Weights of a small image embedding model.
Model: moe top_k, widths [48, 96, 192].
Training: soap at rate 0.0023, 8700 steps, batches of 64, held-out accuracy 100%.
Data: 48750 training examples, 11.4 epochs.
Rows from block 6 of a small image embedding model, named by matrix and row number. Rows with one number within an expert belong to one neuron, the router's apart. Each number is 200 + 20 x the weight over its row's rms, rounded and kept within 0 to 999. All counts start at 0. After the name is the row's rms in percent of the matrix's.
After each expert's rows are labels from the 100 images, of 14976, where the router gives the expert most weight on average: "strongest on" is what is common among them. Only what is clearly more common there than usual is listed. The data: streak pictures of flow and ridge fields. In brackets: how many of the 100, against the usual share in percent.
# router: router (model.blocks.6.mlp.router.weight, 8x96, trained with AdamW), inputs 0-47
# gate: expert gate (model.blocks.6.mlp.gate, 8x96x96), inputs 0-47
# up: expert up (model.blocks.6.mlp.up, 8x96x96), inputs 0-47
# down: expert down (model.blocks.6.mlp.down, 8x96x96, transposed), outputs 0-47

# expert 4
router.4,102,211,210,221,207,230,220,217,210,196,183,164,229,204,187,209,168,154,194,202,190,189,183,185,234,226,228,196,193,207,211,207,190,210,198,213,187,187,209,211,202,191,204,200,189,183,231,236,193
gate.17,342,201,167,190,204,219,185,204,195,173,236,197,227,201,226,201,205,172,196,217,174,202,230,194,195,207,194,203,208,181,200,204,205,148,211,194,201,198,188,199,197,200,206,218,219,191,200,202,200
up.17,342,198,235,206,193,189,211,200,207,223,176,203,180,196,190,200,196,224,204,178,219,200,160,204,208,195,216,201,195,216,200,201,187,238,186,209,200,196,209,201,206,200,200,182,200,207,191,200,201
down.17,347,200,184,213,202,193,190,206,169,200,245,204,175,202,216,196,226,234,176,206,242,202,197,217,200,211,204,234,187,199,184,199,216,230,195,207,230,145,171,211,194,174,199,179,169,201,200,221,203
gate.38,347,200,201,206,205,205,192,200,209,203,196,230,253,224,199,202,206,193,201,212,205,197,196,190,180,198,214,164,195,183,200,254,185,150,156,216,231,232,233,186,199,200,195,200,199,206,201,228,195
up.38,290,200,200,206,201,200,195,200,207,201,198,223,250,212,200,206,204,187,200,208,211,192,194,185,182,199,212,174,197,190,199,260,190,147,159,207,228,243,237,182,199,200,193,198,200,210,196,231,198
down.38,359,164,198,200,197,166,178,200,210,214,197,160,173,196,174,216,174,197,186,168,191,201,200,209,200,199,206,237,180,188,204,173,200,228,214,188,150,184,201,194,195,198,196,199,164,209,207,187,200
gate.40,018,200,200,200,200,200,200,269,200,200,200,200,200,200,200,200,200,200,200,200,200,200,200,200,200,200,200,200,200,200,200,218,200,200,200,200,200,200,200,200,200,200,200,200,200,200,200,200,200
up.40,038,200,200,200,200,200,200,200,200,200,200,200,200,200,200,200,200,200,200,200,200,200,200,200,200,200,200,200,200,200,200,158,129,200,200,200,200,200,200,200,200,200,200,117,200,200,200,200,200
down.40,042,200,200,200,200,74,200,200,200,231,200,200,200,200,200,200,200,200,200,200,200,200,200,200,200,200,200,200,200,200,200,200,200,200,200,186,200,200,200,200,200,200,200,199,200,200,200,200,200
gate.51,026,200,200,200,200,200,205,200,200,200,200,200,200,200,200,200,200,200,200,200,200,200,200,200,200,200,200,200,200,200,200,200,200,200,200,200,200,200,200,200,200,200,200,200,200,200,200,200,200
up.51,010,200,200,200,200,200,200,200,200,200,200,200,200,200,200,200,200,200,200,200,200,200,200,200,200,200,200,189,200,200,200,200,200,200,200,200,200,200,200,200,200,183,200,200,200,224,200,200,200
down.51,022,200,200,200,242,218,200,162,200,200,200,200,200,200,200,200,200,200,200,200,200,200,200,200,200,200,200,200,200,200,200,200,200,200,200,200,200,200,200,200,200,200,200,200,200,200,200,200,200
gate.67,456,198,192,193,178,198,180,205,185,196,211,211,200,196,208,185,184,136,195,226,183,207,223,164,212,199,218,179,160,229,204,205,215,190,174,189,180,203,200,159,183,220,190,180,186,195,200,241,203
up.67,451,235,197,212,212,219,186,186,220,205,201,228,198,200,177,190,217,216,202,210,213,199,194,206,160,205,236,216,240,177,199,186,200,207,204,202,250,176,209,215,192,166,188,233,235,200,174,242,198
down.67,425,225,189,194,197,202,217,195,248,204,200,228,192,202,188,200,200,202,184,195,198,224,192,210,166,186,149,222,166,197,200,223,248,210,237,212,189,216,181,201,171,208,194,232,233,203,202,170,198
strongest on: waves (88 vs 10)

# expert 5
router.5,090,187,208,161,211,189,201,180,226,220,214,219,168,213,208,212,198,207,207,180,213,188,201,177,175,201,229,172,181,193,204,235,197,227,218,225,230,211,207,196,183,183,198,197,184,210,180,190,226
gate.7,026,200,200,200,200,200,200,200,200,200,200,200,200,200,200,200,200,200,200,200,200,151,200,200,200,200,285,200,178,200,200,200,200,200,200,200,200,200,200,200,200,200,200,200,200,200,200,200,200
up.7,038,200,200,200,200,200,200,200,200,200,200,200,200,200,200,200,200,200,200,200,200,200,200,200,200,200,108,200,333,200,200,200,200,200,200,200,200,200,200,200,200,200,200,200,200,200,244,200,200
down.7,037,200,200,200,200,200,200,201,200,200,200,200,200,176,203,200,260,200,159,206,239,200,200,200,200,200,200,200,247,209,200,200,200,243,200,200,200,200,200,200,200,200,200,247,200,200,200,200,200
gate.12,106,200,200,210,200,225,200,199,200,200,194,200,170,210,199,192,213,273,195,196,267,200,223,199,200,200,209,200,200,199,200,140,200,204,197,200,193,194,200,202,207,200,238,200,200,200,132,200,198
up.12,108,200,198,194,206,200,194,206,178,204,199,200,231,193,200,201,189,137,210,200,139,204,192,201,200,195,175,205,198,203,200,263,200,188,221,200,217,213,203,197,196,200,166,200,202,201,257,200,212
down.12,128,200,210,200,175,185,203,196,200,202,200,194,184,200,264,202,188,222,200,200,189,200,211,200,195,230,202,193,190,199,208,162,194,229,185,200,197,199,200,200,183,204,201,194,196,200,175,200,200
gate.20,172,210,211,228,203,187,151,189,259,203,178,200,200,202,200,113,202,197,197,206,200,186,221,195,162,200,200,176,202,161,212,200,190,196,146,200,175,192,203,234,185,198,213,202,176,198,184,205,200
up.20,169,202,200,188,198,207,239,216,133,190,250,200,204,198,194,237,196,247,200,186,206,199,180,200,221,200,200,221,196,251,181,200,200,207,266,191,223,209,199,200,224,205,201,197,207,201,219,182,191
down.20,160,151,196,200,200,202,195,200,219,204,173,198,177,186,200,172,175,189,194,173,204,200,210,196,194,200,209,203,195,201,222,179,172,239,197,207,203,191,188,190,194,195,198,175,109,213,200,198,201
gate.22,349,232,194,200,172,200,196,199,198,207,209,186,221,200,158,200,199,201,190,183,214,200,244,199,254,200,232,200,200,165,223,172,194,201,191,206,188,219,264,200,235,200,250,200,183,200,230,200,201
up.22,294,187,217,200,216,200,233,198,194,200,209,216,200,228,216,198,207,216,248,204,199,215,200,200,169,201,165,209,200,216,164,202,181,194,200,204,195,164,139,200,170,196,194,194,213,203,202,200,188
down.22,374,200,200,232,215,225,236,192,205,224,207,200,197,200,175,198,200,204,173,200,231,211,218,200,203,147,202,219,199,171,200,179,216,199,217,227,200,214,231,194,240,221,222,203,205,215,201,155,200
gate.30,290,199,213,200,188,197,201,200,226,200,164,214,167,247,182,172,185,263,196,188,221,186,217,200,183,195,200,199,184,200,209,191,199,229,206,205,200,198,215,205,200,188,202,217,200,200,179,184,200
up.30,259,199,212,202,190,191,200,200,211,200,166,221,168,243,185,182,182,265,196,195,229,187,215,200,189,195,200,199,185,201,206,200,200,240,201,208,200,199,220,207,200,186,201,212,199,200,175,177,195
down.30,275,222,194,200,200,197,192,211,142,184,250,200,232,200,200,200,229,212,196,197,202,201,192,199,200,209,200,200,221,207,199,200,199,149,182,200,200,177,179,200,201,207,216,201,274,196,234,200,199
strongest on: parallel (100 vs 9.8)

# expert 6
router.6,095,199,224,219,189,214,184,175,208,199,208,207,209,194,177,188,225,204,196,214,161,192,227,207,206,211,202,202,195,174,183,167,212,173,197,178,182,190,189,182,224,184,241,236,221,205,182,215,167
gate.18,082,200,200,212,200,200,200,200,200,200,200,200,200,200,199,200,200,200,200,200,200,235,200,200,200,200,200,200,200,217,200,302,200,200,203,200,200,200,200,200,200,200,200,145,200,200,200,237,200
up.18,092,200,200,200,200,200,200,200,200,200,200,194,200,200,200,200,200,200,200,200,200,200,200,164,200,212,200,200,200,206,200,300,200,200,208,228,200,202,200,200,200,200,141,200,200,200,200,200,200
down.18,060,200,200,200,200,200,247,200,200,200,131,200,200,200,200,200,200,200,200,200,200,200,200,200,200,200,200,200,258,200,264,200,282,189,205,200,200,256,200,200,200,200,200,145,200,200,200,200,200
gate.20,287,215,199,217,202,198,195,200,146,202,164,200,205,200,165,192,205,168,201,222,183,255,225,198,203,200,212,191,186,231,154,202,216,197,254,206,237,196,216,194,194,193,193,179,186,188,200,218,181
up.20,359,199,197,183,183,203,195,200,187,209,177,200,202,199,183,188,218,175,207,199,173,209,206,200,194,184,228,180,171,207,209,189,208,194,200,209,209,197,253,200,167,183,193,182,195,173,195,197,201
down.20,310,195,201,179,208,197,207,200,212,171,200,199,198,216,241,208,208,202,234,211,200,199,166,202,200,217,223,211,240,200,200,205,192,190,200,200,198,203,197,175,153,200,200,190,215,204,196,242,201
gate.31,056,200,200,200,222,200,200,200,200,200,200,200,117,200,200,200,200,124,200,200,200,200,200,200,200,200,200,200,200,200,118,200,200,132,200,200,200,200,200,200,200,200,200,200,200,200,136,200,200
up.31,034,200,200,200,140,137,200,174,200,200,200,200,200,200,200,200,200,200,200,200,200,200,200,200,200,200,200,200,200,200,200,200,200,200,163,200,200,200,200,200,200,200,200,184,200,200,200,200,200
down.31,063,200,200,200,200,200,200,200,334,200,200,200,152,200,203,200,200,200,200,200,219,200,200,200,200,200,200,200,200,200,200,200,200,200,200,200,200,200,200,200,200,200,200,283,200,212,200,200,200
gate.33,358,196,202,200,196,205,187,155,196,200,219,185,191,189,200,188,203,201,177,234,193,202,235,214,181,180,196,219,200,192,199,194,237,180,214,200,200,196,208,178,199,203,210,253,216,172,201,194,187
up.33,378,200,196,200,214,212,220,222,204,200,187,203,208,211,187,226,195,169,229,191,212,198,164,189,203,225,200,175,190,202,213,205,137,210,199,209,200,200,187,200,200,198,208,190,198,216,197,200,212
down.33,357,198,216,200,199,200,156,182,180,200,181,222,200,200,200,198,181,147,203,211,196,200,233,200,212,174,188,197,205,205,191,208,177,196,200,200,195,200,200,192,180,200,200,236,202,220,140,200,199
gate.37,140,200,200,232,223,200,218,200,200,200,200,212,137,200,228,193,200,200,200,242,200,200,221,235,178,200,200,254,223,241,200,200,200,200,134,200,200,200,200,260,200,200,179,200,200,200,200,147,200
up.37,178,176,200,212,200,200,200,200,191,200,191,200,200,200,200,200,200,196,200,200,200,177,200,185,200,200,309,200,200,200,196,200,157,209,193,200,200,200,159,200,200,200,197,200,200,200,206,200,200
down.37,156,169,200,200,200,183,200,200,200,200,202,200,200,189,175,198,200,172,200,205,200,200,200,200,200,200,227,200,200,200,145,200,263,240,200,200,200,200,200,200,207,200,200,200,165,202,200,227,200
strongest on: parallel (67 vs 9.8); waves (33 vs 10)

# expert 3
router.3,095,198,200,175,213,176,190,210,188,227,189,210,177,191,183,226,192,198,197,227,212,196,152,229,227,178,200,209,199,235,185,198,178,220,174,239,194,204,200,194,195,194,205,205,176,199,204,207,219
gate.18,045,200,200,200,200,200,200,200,200,200,200,200,200,200,200,200,200,200,200,249,200,200,200,200,200,200,200,200,200,200,200,251,200,200,200,210,200,200,200,200,200,200,218,216,200,200,200,200,200
up.18,074,200,200,200,200,200,173,200,200,200,163,200,200,200,200,200,200,200,200,115,200,200,200,200,200,200,170,200,189,200,198,200,200,200,200,200,173,200,200,200,200,200,200,200,200,200,200,200,200
down.18,061,200,200,200,200,200,200,200,164,200,200,200,280,200,200,200,200,202,200,200,200,200,200,200,147,200,200,200,200,200,200,200,200,200,200,200,200,200,200,200,130,200,200,314,200,200,200,200,200
gate.48,533,201,199,185,205,180,184,188,150,200,156,205,156,203,182,181,225,230,206,186,228,191,200,221,199,198,187,195,198,209,262,205,172,253,214,217,184,200,197,224,202,198,216,209,196,214,199,203,196
up.48,522,196,202,206,193,215,209,215,229,206,252,187,237,190,215,227,177,160,194,214,163,202,203,191,200,195,208,195,207,190,147,202,230,138,180,173,211,196,200,168,195,204,191,195,199,182,205,197,205
down.48,562,195,210,197,191,221,203,167,221,199,203,189,226,193,200,184,208,215,185,197,197,198,199,199,172,181,210,190,242,184,201,183,232,133,199,224,215,195,197,192,221,194,235,194,202,223,177,219,197
gate.64,048,200,200,200,200,200,200,200,200,200,200,200,200,200,200,200,200,200,200,200,200,200,200,200,200,200,200,200,200,200,234,174,200,200,200,200,200,200,200,200,200,200,200,200,146,200,200,200,200
up.64,056,200,200,200,200,178,200,200,152,200,200,202,200,200,200,128,200,200,200,200,200,200,200,200,213,200,200,200,200,200,200,187,200,200,200,212,143,200,200,200,200,200,200,134,100,200,200,200,200
down.64,068,200,200,200,200,200,200,200,200,200,200,200,200,200,200,200,200,171,200,200,200,200,200,200,200,200,299,200,200,200,200,200,126,200,200,200,200,200,200,200,200,200,200,200,200,200,200,200,200
gate.69,125,204,241,200,156,169,199,204,201,200,204,200,182,203,210,200,200,198,190,196,201,211,200,199,202,140,200,205,199,238,196,199,200,137,205,208,201,194,226,200,200,200,200,167,227,212,188,200,199
up.69,203,199,193,200,209,310,201,152,211,189,189,199,225,198,197,160,209,187,200,201,199,176,207,193,206,243,210,186,204,188,227,196,198,217,197,201,202,204,200,193,153,201,205,216,183,199,207,256,200
down.69,217,200,197,192,201,202,200,179,202,197,202,192,199,200,198,175,203,195,197,200,209,192,196,187,157,200,158,200,200,199,217,196,236,144,189,196,205,177,190,200,187,211,200,236,221,191,200,208,201
gate.84,809,190,200,216,212,182,185,192,213,223,202,197,167,199,234,228,200,246,162,229,189,247,235,203,200,194,200,242,220,186,189,189,199,225,235,213,219,173,177,190,214,207,211,201,222,200,202,201,220
up.84,797,200,216,212,205,176,200,166,172,210,221,194,171,202,201,209,195,215,202,217,191,230,237,200,222,184,202,224,181,200,199,193,200,232,189,230,203,228,200,176,213,219,202,213,267,204,200,207,200
down.84,767,200,202,198,169,179,163,219,165,184,215,186,194,200,165,232,200,135,191,166,198,197,201,200,195,202,172,171,193,207,201,198,277,179,227,161,185,200,203,204,221,198,193,226,205,199,202,203,201
strongest on: turbulent (79 vs 10)

# expert 1
router.1,094,239,185,202,209,189,189,234,196,185,165,214,200,213,172,212,174,166,193,227,227,214,186,205,236,213,200,216,202,195,234,223,161,209,182,209,201,243,201,205,188,186,191,201,191,178,250,235,211
gate.26,014,200,200,200,200,200,200,200,200,200,200,200,200,200,200,200,200,200,200,200,200,200,200,200,200,200,200,200,200,200,200,200,214,200,200,200,200,200,200,200,200,200,200,200,200,200,200,200,200
up.26,027,200,200,200,200,200,200,200,200,200,200,200,200,200,200,200,200,200,200,200,200,200,200,200,200,200,200,200,200,200,200,200,200,200,200,200,200,200,200,200,200,200,200,200,200,200,200,200,200
down.26,034,200,200,200,200,200,200,200,200,200,200,200,200,200,200,200,200,200,200,200,200,200,200,200,200,200,200,200,200,200,200,200,200,200,200,200,200,200,200,200,200,200,200,200,200,200,200,200,200
gate.34,439,193,162,191,200,234,201,217,235,174,196,176,198,204,181,213,200,190,211,231,179,192,239,200,200,186,205,172,223,203,168,181,197,189,237,182,194,210,196,191,192,201,218,214,203,199,202,201,179
up.34,414,179,169,194,198,217,194,231,210,184,227,186,266,218,192,244,194,158,196,192,182,198,222,191,246,186,212,178,222,249,192,211,188,173,214,201,197,203,189,190,150,210,203,216,198,200,210,209,237
down.34,396,204,187,200,199,167,212,201,207,198,224,197,211,197,201,226,171,167,210,158,163,157,205,201,213,173,220,207,202,199,191,219,204,215,197,205,245,215,217,198,174,201,173,222,188,196,224,195,194
gate.51,461,200,188,196,197,207,199,224,211,194,208,214,200,204,174,206,201,190,205,199,210,191,200,199,206,180,222,195,176,186,205,171,201,193,209,170,158,202,200,201,199,205,186,212,203,200,217,165,177
up.51,483,195,198,199,200,199,204,196,201,212,169,194,223,213,158,177,192,173,192,199,172,197,224,205,202,180,198,177,201,183,229,195,203,210,197,229,202,205,190,207,211,200,211,200,171,193,200,193,229
down.51,512,206,202,199,215,158,244,218,208,195,194,208,202,206,224,234,211,206,208,160,168,200,200,196,189,200,201,203,188,201,178,209,203,181,180,217,199,231,221,195,280,201,219,223,200,181,209,195,210
gate.67,011,200,200,200,200,200,200,200,200,200,200,200,344,200,200,200,200,200,200,200,200,296,200,200,200,200,200,200,200,200,200,200,200,200,200,200,200,200,200,266,200,200,200,200,200,200,200,200,200
up.67,012,190,200,200,200,200,200,200,200,200,200,200,200,200,200,200,200,200,200,200,200,200,200,200,200,200,200,200,200,200,200,200,200,200,200,200,200,200,200,200,200,200,200,200,200,200,200,200,200
down.67,021,200,200,200,200,200,200,200,200,200,200,200,200,200,200,200,200,200,200,200,200,200,200,200,200,200,200,200,200,200,200,200,200,200,200,200,200,200,200,200,75,200,200,200,200,200,200,200,200
gate.68,230,200,200,205,214,206,177,176,193,204,211,193,244,163,200,208,199,125,223,204,241,155,203,197,200,200,200,197,197,188,199,197,208,152,189,200,185,207,187,196,227,200,171,200,233,176,203,201,195
up.68,259,202,184,190,200,212,215,209,166,201,164,200,225,162,200,141,199,228,185,201,200,196,204,203,196,196,205,236,201,207,187,176,187,197,225,188,186,183,200,149,210,200,282,209,196,199,205,213,207
down.68,261,208,200,200,168,202,264,289,208,200,200,214,213,191,205,200,189,209,198,200,181,197,191,161,201,203,200,157,189,200,190,212,203,172,199,200,200,234,205,174,204,237,216,199,202,200,212,187,201
strongest on: whorl (56 vs 9.9)

# expert 2
router.2,106,211,195,198,228,198,197,202,204,194,192,213,197,212,210,172,200,168,171,193,198,227,209,176,166,198,209,226,224,206,251,202,192,163,185,176,227,192,232,196,199,166,188,218,235,180,228,206,214
gate.13,368,219,213,197,200,218,208,180,221,182,174,209,194,201,229,200,206,257,213,229,191,196,166,223,200,196,203,202,224,153,219,179,204,230,167,201,201,201,204,202,185,175,183,187,177,210,185,199,211
up.13,320,195,172,201,185,199,180,220,188,213,218,178,217,203,174,201,211,156,201,180,205,214,245,195,200,202,177,183,171,254,185,219,199,165,229,192,182,211,197,191,204,241,204,215,232,197,202,200,187
down.13,382,193,195,200,193,212,152,182,221,201,199,247,212,194,194,204,200,253,219,181,173,208,196,171,200,220,219,199,227,200,244,198,202,175,178,247,213,203,196,171,182,213,199,197,188,193,215,204,204
gate.14,177,200,200,200,200,200,220,200,192,168,200,194,254,231,225,200,247,200,200,267,200,200,259,200,156,192,200,200,259,200,200,200,200,192,200,163,200,219,200,200,200,200,201,200,200,200,158,200,200
up.14,153,200,213,243,200,179,242,173,200,211,200,200,219,198,232,160,197,182,228,183,222,212,200,200,221,200,178,200,200,195,238,200,176,151,200,194,186,198,198,206,206,200,200,200,200,200,200,130,200
down.14,143,214,200,200,243,200,200,200,200,200,200,200,186,176,186,200,200,200,194,200,200,189,200,200,200,200,177,232,200,163,181,165,223,266,218,200,180,196,200,203,200,200,200,213,192,225,200,214,200
gate.27,063,239,200,200,200,200,200,200,200,200,200,200,200,200,200,200,200,204,189,200,200,200,200,200,220,200,237,200,120,200,200,200,200,200,200,200,216,190,200,200,211,200,200,200,214,200,200,200,200
up.27,064,242,200,200,200,199,200,200,200,200,193,200,200,200,200,198,200,200,200,200,200,200,200,191,200,200,307,200,104,200,200,200,197,172,200,200,200,200,127,200,200,200,200,200,211,200,200,217,200
down.27,046,200,200,200,200,243,187,200,200,200,200,195,197,200,200,200,200,179,200,200,200,200,200,200,200,200,156,200,200,200,200,200,200,200,200,200,200,200,200,200,119,237,200,200,172,200,200,200,200
gate.31,136,201,197,189,190,176,200,197,226,200,284,201,161,200,200,234,207,211,172,200,203,187,200,225,203,190,202,197,192,200,199,217,200,188,212,214,220,187,216,198,172,201,201,200,192,231,199,199,200
up.31,184,200,198,190,190,182,200,195,216,177,299,201,156,181,200,229,202,219,180,195,206,183,193,233,202,196,218,188,197,200,196,214,200,183,206,209,232,180,229,199,165,200,200,200,192,229,199,199,200
down.31,167,195,200,200,188,236,193,197,232,218,186,232,200,208,166,183,208,200,219,199,201,237,207,178,204,170,160,200,201,119,221,206,198,201,218,197,200,179,185,200,201,176,203,204,217,247,200,205,200
gate.33,044,200,200,200,200,200,200,200,200,200,200,200,174,200,200,200,200,204,201,154,200,200,200,200,200,200,200,200,200,200,200,200,200,200,200,200,200,200,200,200,200,200,200,200,200,200,200,200,200
up.33,049,200,200,200,200,200,200,200,200,200,200,207,200,200,200,200,200,179,200,200,200,200,200,200,200,200,200,200,200,200,200,200,200,114,200,200,200,154,200,201,200,200,200,200,200,200,200,200,200
down.33,036,200,200,200,200,164,200,200,200,200,200,200,200,200,200,200,200,128,200,200,200,200,223,200,200,200,200,200,35,200,200,200,200,200,200,200,200,200,200,200,202,200,200,200,200,200,200,200,200
strongest on: delta (54 vs 10.1); loop (46 vs 10)

# expert 7
router.7,105,224,214,212,235,165,171,176,205,219,198,205,175,243,218,185,222,217,194,176,189,211,202,179,202,205,219,157,190,150,210,214,178,215,193,232,238,240,186,190,209,207,201,208,159,204,232,209,209
gate.26,442,175,190,203,216,237,194,244,200,200,200,230,166,197,187,214,201,196,200,205,185,191,185,235,209,205,200,200,224,193,196,186,199,198,218,202,267,199,188,198,233,213,195,190,226,197,198,218,212
up.26,384,213,204,214,200,206,202,186,225,185,204,226,218,214,144,206,200,176,204,194,273,202,222,192,203,198,191,244,226,215,180,164,179,245,228,191,261,200,206,201,218,202,208,201,198,206,214,190,188
down.26,340,201,215,186,228,196,177,187,200,237,227,233,199,182,211,178,200,231,181,257,199,188,200,200,170,200,198,232,233,172,177,168,194,191,191,200,203,176,164,200,199,182,184,199,210,194,214,208,201
gate.31,406,179,203,200,200,198,198,149,206,203,151,212,178,242,216,177,199,200,191,200,215,166,242,193,174,199,201,180,197,193,204,203,196,187,170,200,212,189,211,202,204,192,199,216,137,191,155,192,207
up.31,416,220,197,200,200,200,200,249,192,192,251,193,220,156,184,221,200,199,207,200,189,234,161,208,236,201,200,216,203,206,200,196,204,216,224,200,183,212,187,199,191,209,203,183,260,210,242,209,188
down.31,464,193,213,209,191,201,200,198,215,210,178,194,195,200,198,178,150,176,182,171,200,200,201,200,200,196,207,190,176,195,194,202,200,230,189,195,201,220,201,190,212,200,179,200,80,199,181,200,200
gate.43,026,200,200,200,218,200,200,200,200,200,200,200,200,200,200,161,200,200,200,200,200,200,200,200,200,247,200,200,200,200,200,200,200,200,200,200,200,200,200,200,200,200,200,200,200,200,200,200,200
up.43,016,200,200,200,200,200,200,181,200,200,200,200,200,200,200,241,200,200,200,200,200,200,200,200,200,200,200,200,200,200,200,200,200,200,200,200,200,200,200,200,200,200,200,200,200,200,200,200,200
down.43,023,200,200,200,243,200,200,200,200,200,200,200,200,200,200,200,200,262,200,200,200,200,200,211,200,200,200,200,116,200,200,200,200,200,200,200,200,200,200,200,200,200,200,200,200,200,200,200,200
gate.61,167,218,226,200,198,200,200,187,267,196,195,210,230,194,198,200,201,158,200,205,206,200,174,201,163,189,218,211,206,200,198,200,200,237,227,198,200,198,284,200,238,201,218,185,220,198,197,211,203
up.61,206,221,206,210,193,214,199,157,275,187,220,201,198,201,202,200,199,157,200,225,207,203,179,201,177,191,230,200,213,198,198,202,188,251,238,199,200,198,241,200,241,200,227,179,217,195,200,211,199
down.61,179,200,200,214,200,234,198,146,193,200,202,139,185,200,204,230,208,228,232,202,177,202,183,193,192,205,199,197,216,226,216,201,200,200,195,219,220,200,200,196,123,200,199,199,197,195,185,204,200
gate.62,472,206,203,209,179,187,186,175,210,220,176,217,148,185,197,194,197,215,190,202,208,212,210,212,191,200,171,174,175,220,201,200,206,215,213,201,198,192,201,215,212,199,220,211,216,231,194,195,187
up.62,470,206,205,206,176,195,180,176,217,214,184,216,140,185,192,195,193,215,198,201,205,217,206,214,185,199,179,182,178,219,205,198,209,221,207,200,198,185,202,212,211,199,215,205,213,231,193,194,185
down.62,455,188,193,174,219,190,178,199,168,181,227,182,261,199,200,163,200,222,202,185,209,215,190,191,201,199,199,202,227,225,200,200,202,174,190,201,184,194,179,196,226,192,217,204,228,222,195,210,191
strongest on: parallel (100 vs 9.8)

# expert 0
router.0,111,185,173,193,200,215,195,197,191,189,230,212,178,175,192,192,196,221,208,190,207,220,223,196,236,196,169,234,204,199,200,180,207,211,217,162,177,205,185,223,196,221,218,229,247,201,205,182,214
gate.20,030,200,200,200,200,200,145,200,200,200,200,200,200,200,200,200,200,200,148,200,200,200,200,200,200,200,200,200,200,200,200,200,200,200,200,200,200,200,200,200,200,200,46,200,200,200,216,200,200
up.20,025,181,200,200,200,200,200,200,200,200,200,200,200,200,200,200,200,200,139,200,200,200,200,200,200,200,200,200,200,200,200,200,200,200,200,200,200,188,200,200,200,165,109,200,200,200,200,200,200
down.20,036,200,200,179,200,200,200,200,200,200,200,200,200,200,200,200,200,200,200,200,200,111,200,200,200,200,200,200,200,200,200,200,200,200,200,252,223,200,200,200,200,200,200,200,200,200,268,200,200
gate.26,319,204,201,218,200,174,208,195,225,199,215,201,190,190,153,204,205,200,200,200,200,200,200,218,193,198,258,221,200,204,150,198,182,215,240,189,245,200,200,198,181,194,195,197,209,225,200,202,180
up.26,333,231,193,201,199,195,200,178,204,199,211,225,161,200,193,223,195,205,164,210,198,204,205,207,200,213,254,217,200,202,202,188,170,216,201,200,253,195,206,217,183,198,236,200,239,197,190,200,154
down.26,343,200,209,160,200,196,207,192,188,164,229,204,175,200,244,224,166,203,199,200,191,192,203,200,200,178,172,179,200,177,249,200,209,204,203,182,194,202,205,200,199,201,210,180,220,200,187,202,214
gate.28,009,200,200,200,200,200,200,200,200,200,200,200,200,200,200,200,125,200,200,200,200,164,200,200,200,200,200,200,200,200,200,200,227,200,200,200,200,200,200,200,200,200,200,200,200,200,200,200,200
up.28,013,200,200,200,200,200,200,200,200,200,148,200,200,200,200,200,200,200,200,200,200,200,200,200,248,200,200,200,200,200,200,200,200,200,200,200,200,200,200,200,200,200,200,200,200,200,200,200,200
down.28,016,200,200,200,200,200,200,200,200,200,200,200,200,200,149,200,200,200,200,200,200,200,200,200,200,200,200,200,200,200,200,200,200,200,250,200,200,200,200,200,200,200,200,200,200,200,200,200,200
gate.41,023,200,200,200,200,200,200,200,200,200,200,200,200,200,200,200,200,200,200,200,200,200,200,200,200,200,200,200,233,200,200,200,200,200,200,200,200,200,200,377,200,200,200,200,200,200,200,200,200
up.41,025,200,200,200,200,200,200,215,200,200,200,200,200,200,200,200,200,200,200,200,200,200,200,200,200,200,200,200,200,200,200,200,200,200,200,200,200,200,200,395,200,200,200,200,200,200,200,200,200
down.41,031,200,200,200,200,200,200,200,200,200,200,200,200,200,36,200,200,200,242,155,200,200,200,200,200,200,272,200,200,200,200,200,200,200,200,200,200,200,200,200,200,200,200,200,200,200,200,200,200
gate.49,289,212,186,205,221,222,223,191,193,180,182,203,195,193,209,205,186,112,195,209,202,188,192,196,200,194,185,162,199,180,235,236,202,187,180,174,184,191,197,212,203,194,199,197,203,171,213,223,190
up.49,403,186,206,207,201,166,194,195,218,204,208,199,199,227,235,170,210,215,197,200,209,227,219,199,178,205,218,226,232,227,206,166,201,203,191,213,195,201,192,200,200,208,257,200,193,192,202,189,204
down.49,462,206,193,205,214,216,215,251,189,187,219,174,211,202,210,222,205,200,201,205,195,200,170,180,201,217,192,200,211,237,173,232,231,167,201,178,196,202,203,183,158,217,210,179,235,189,198,219,200
strongest on: parallel (100 vs 9.8)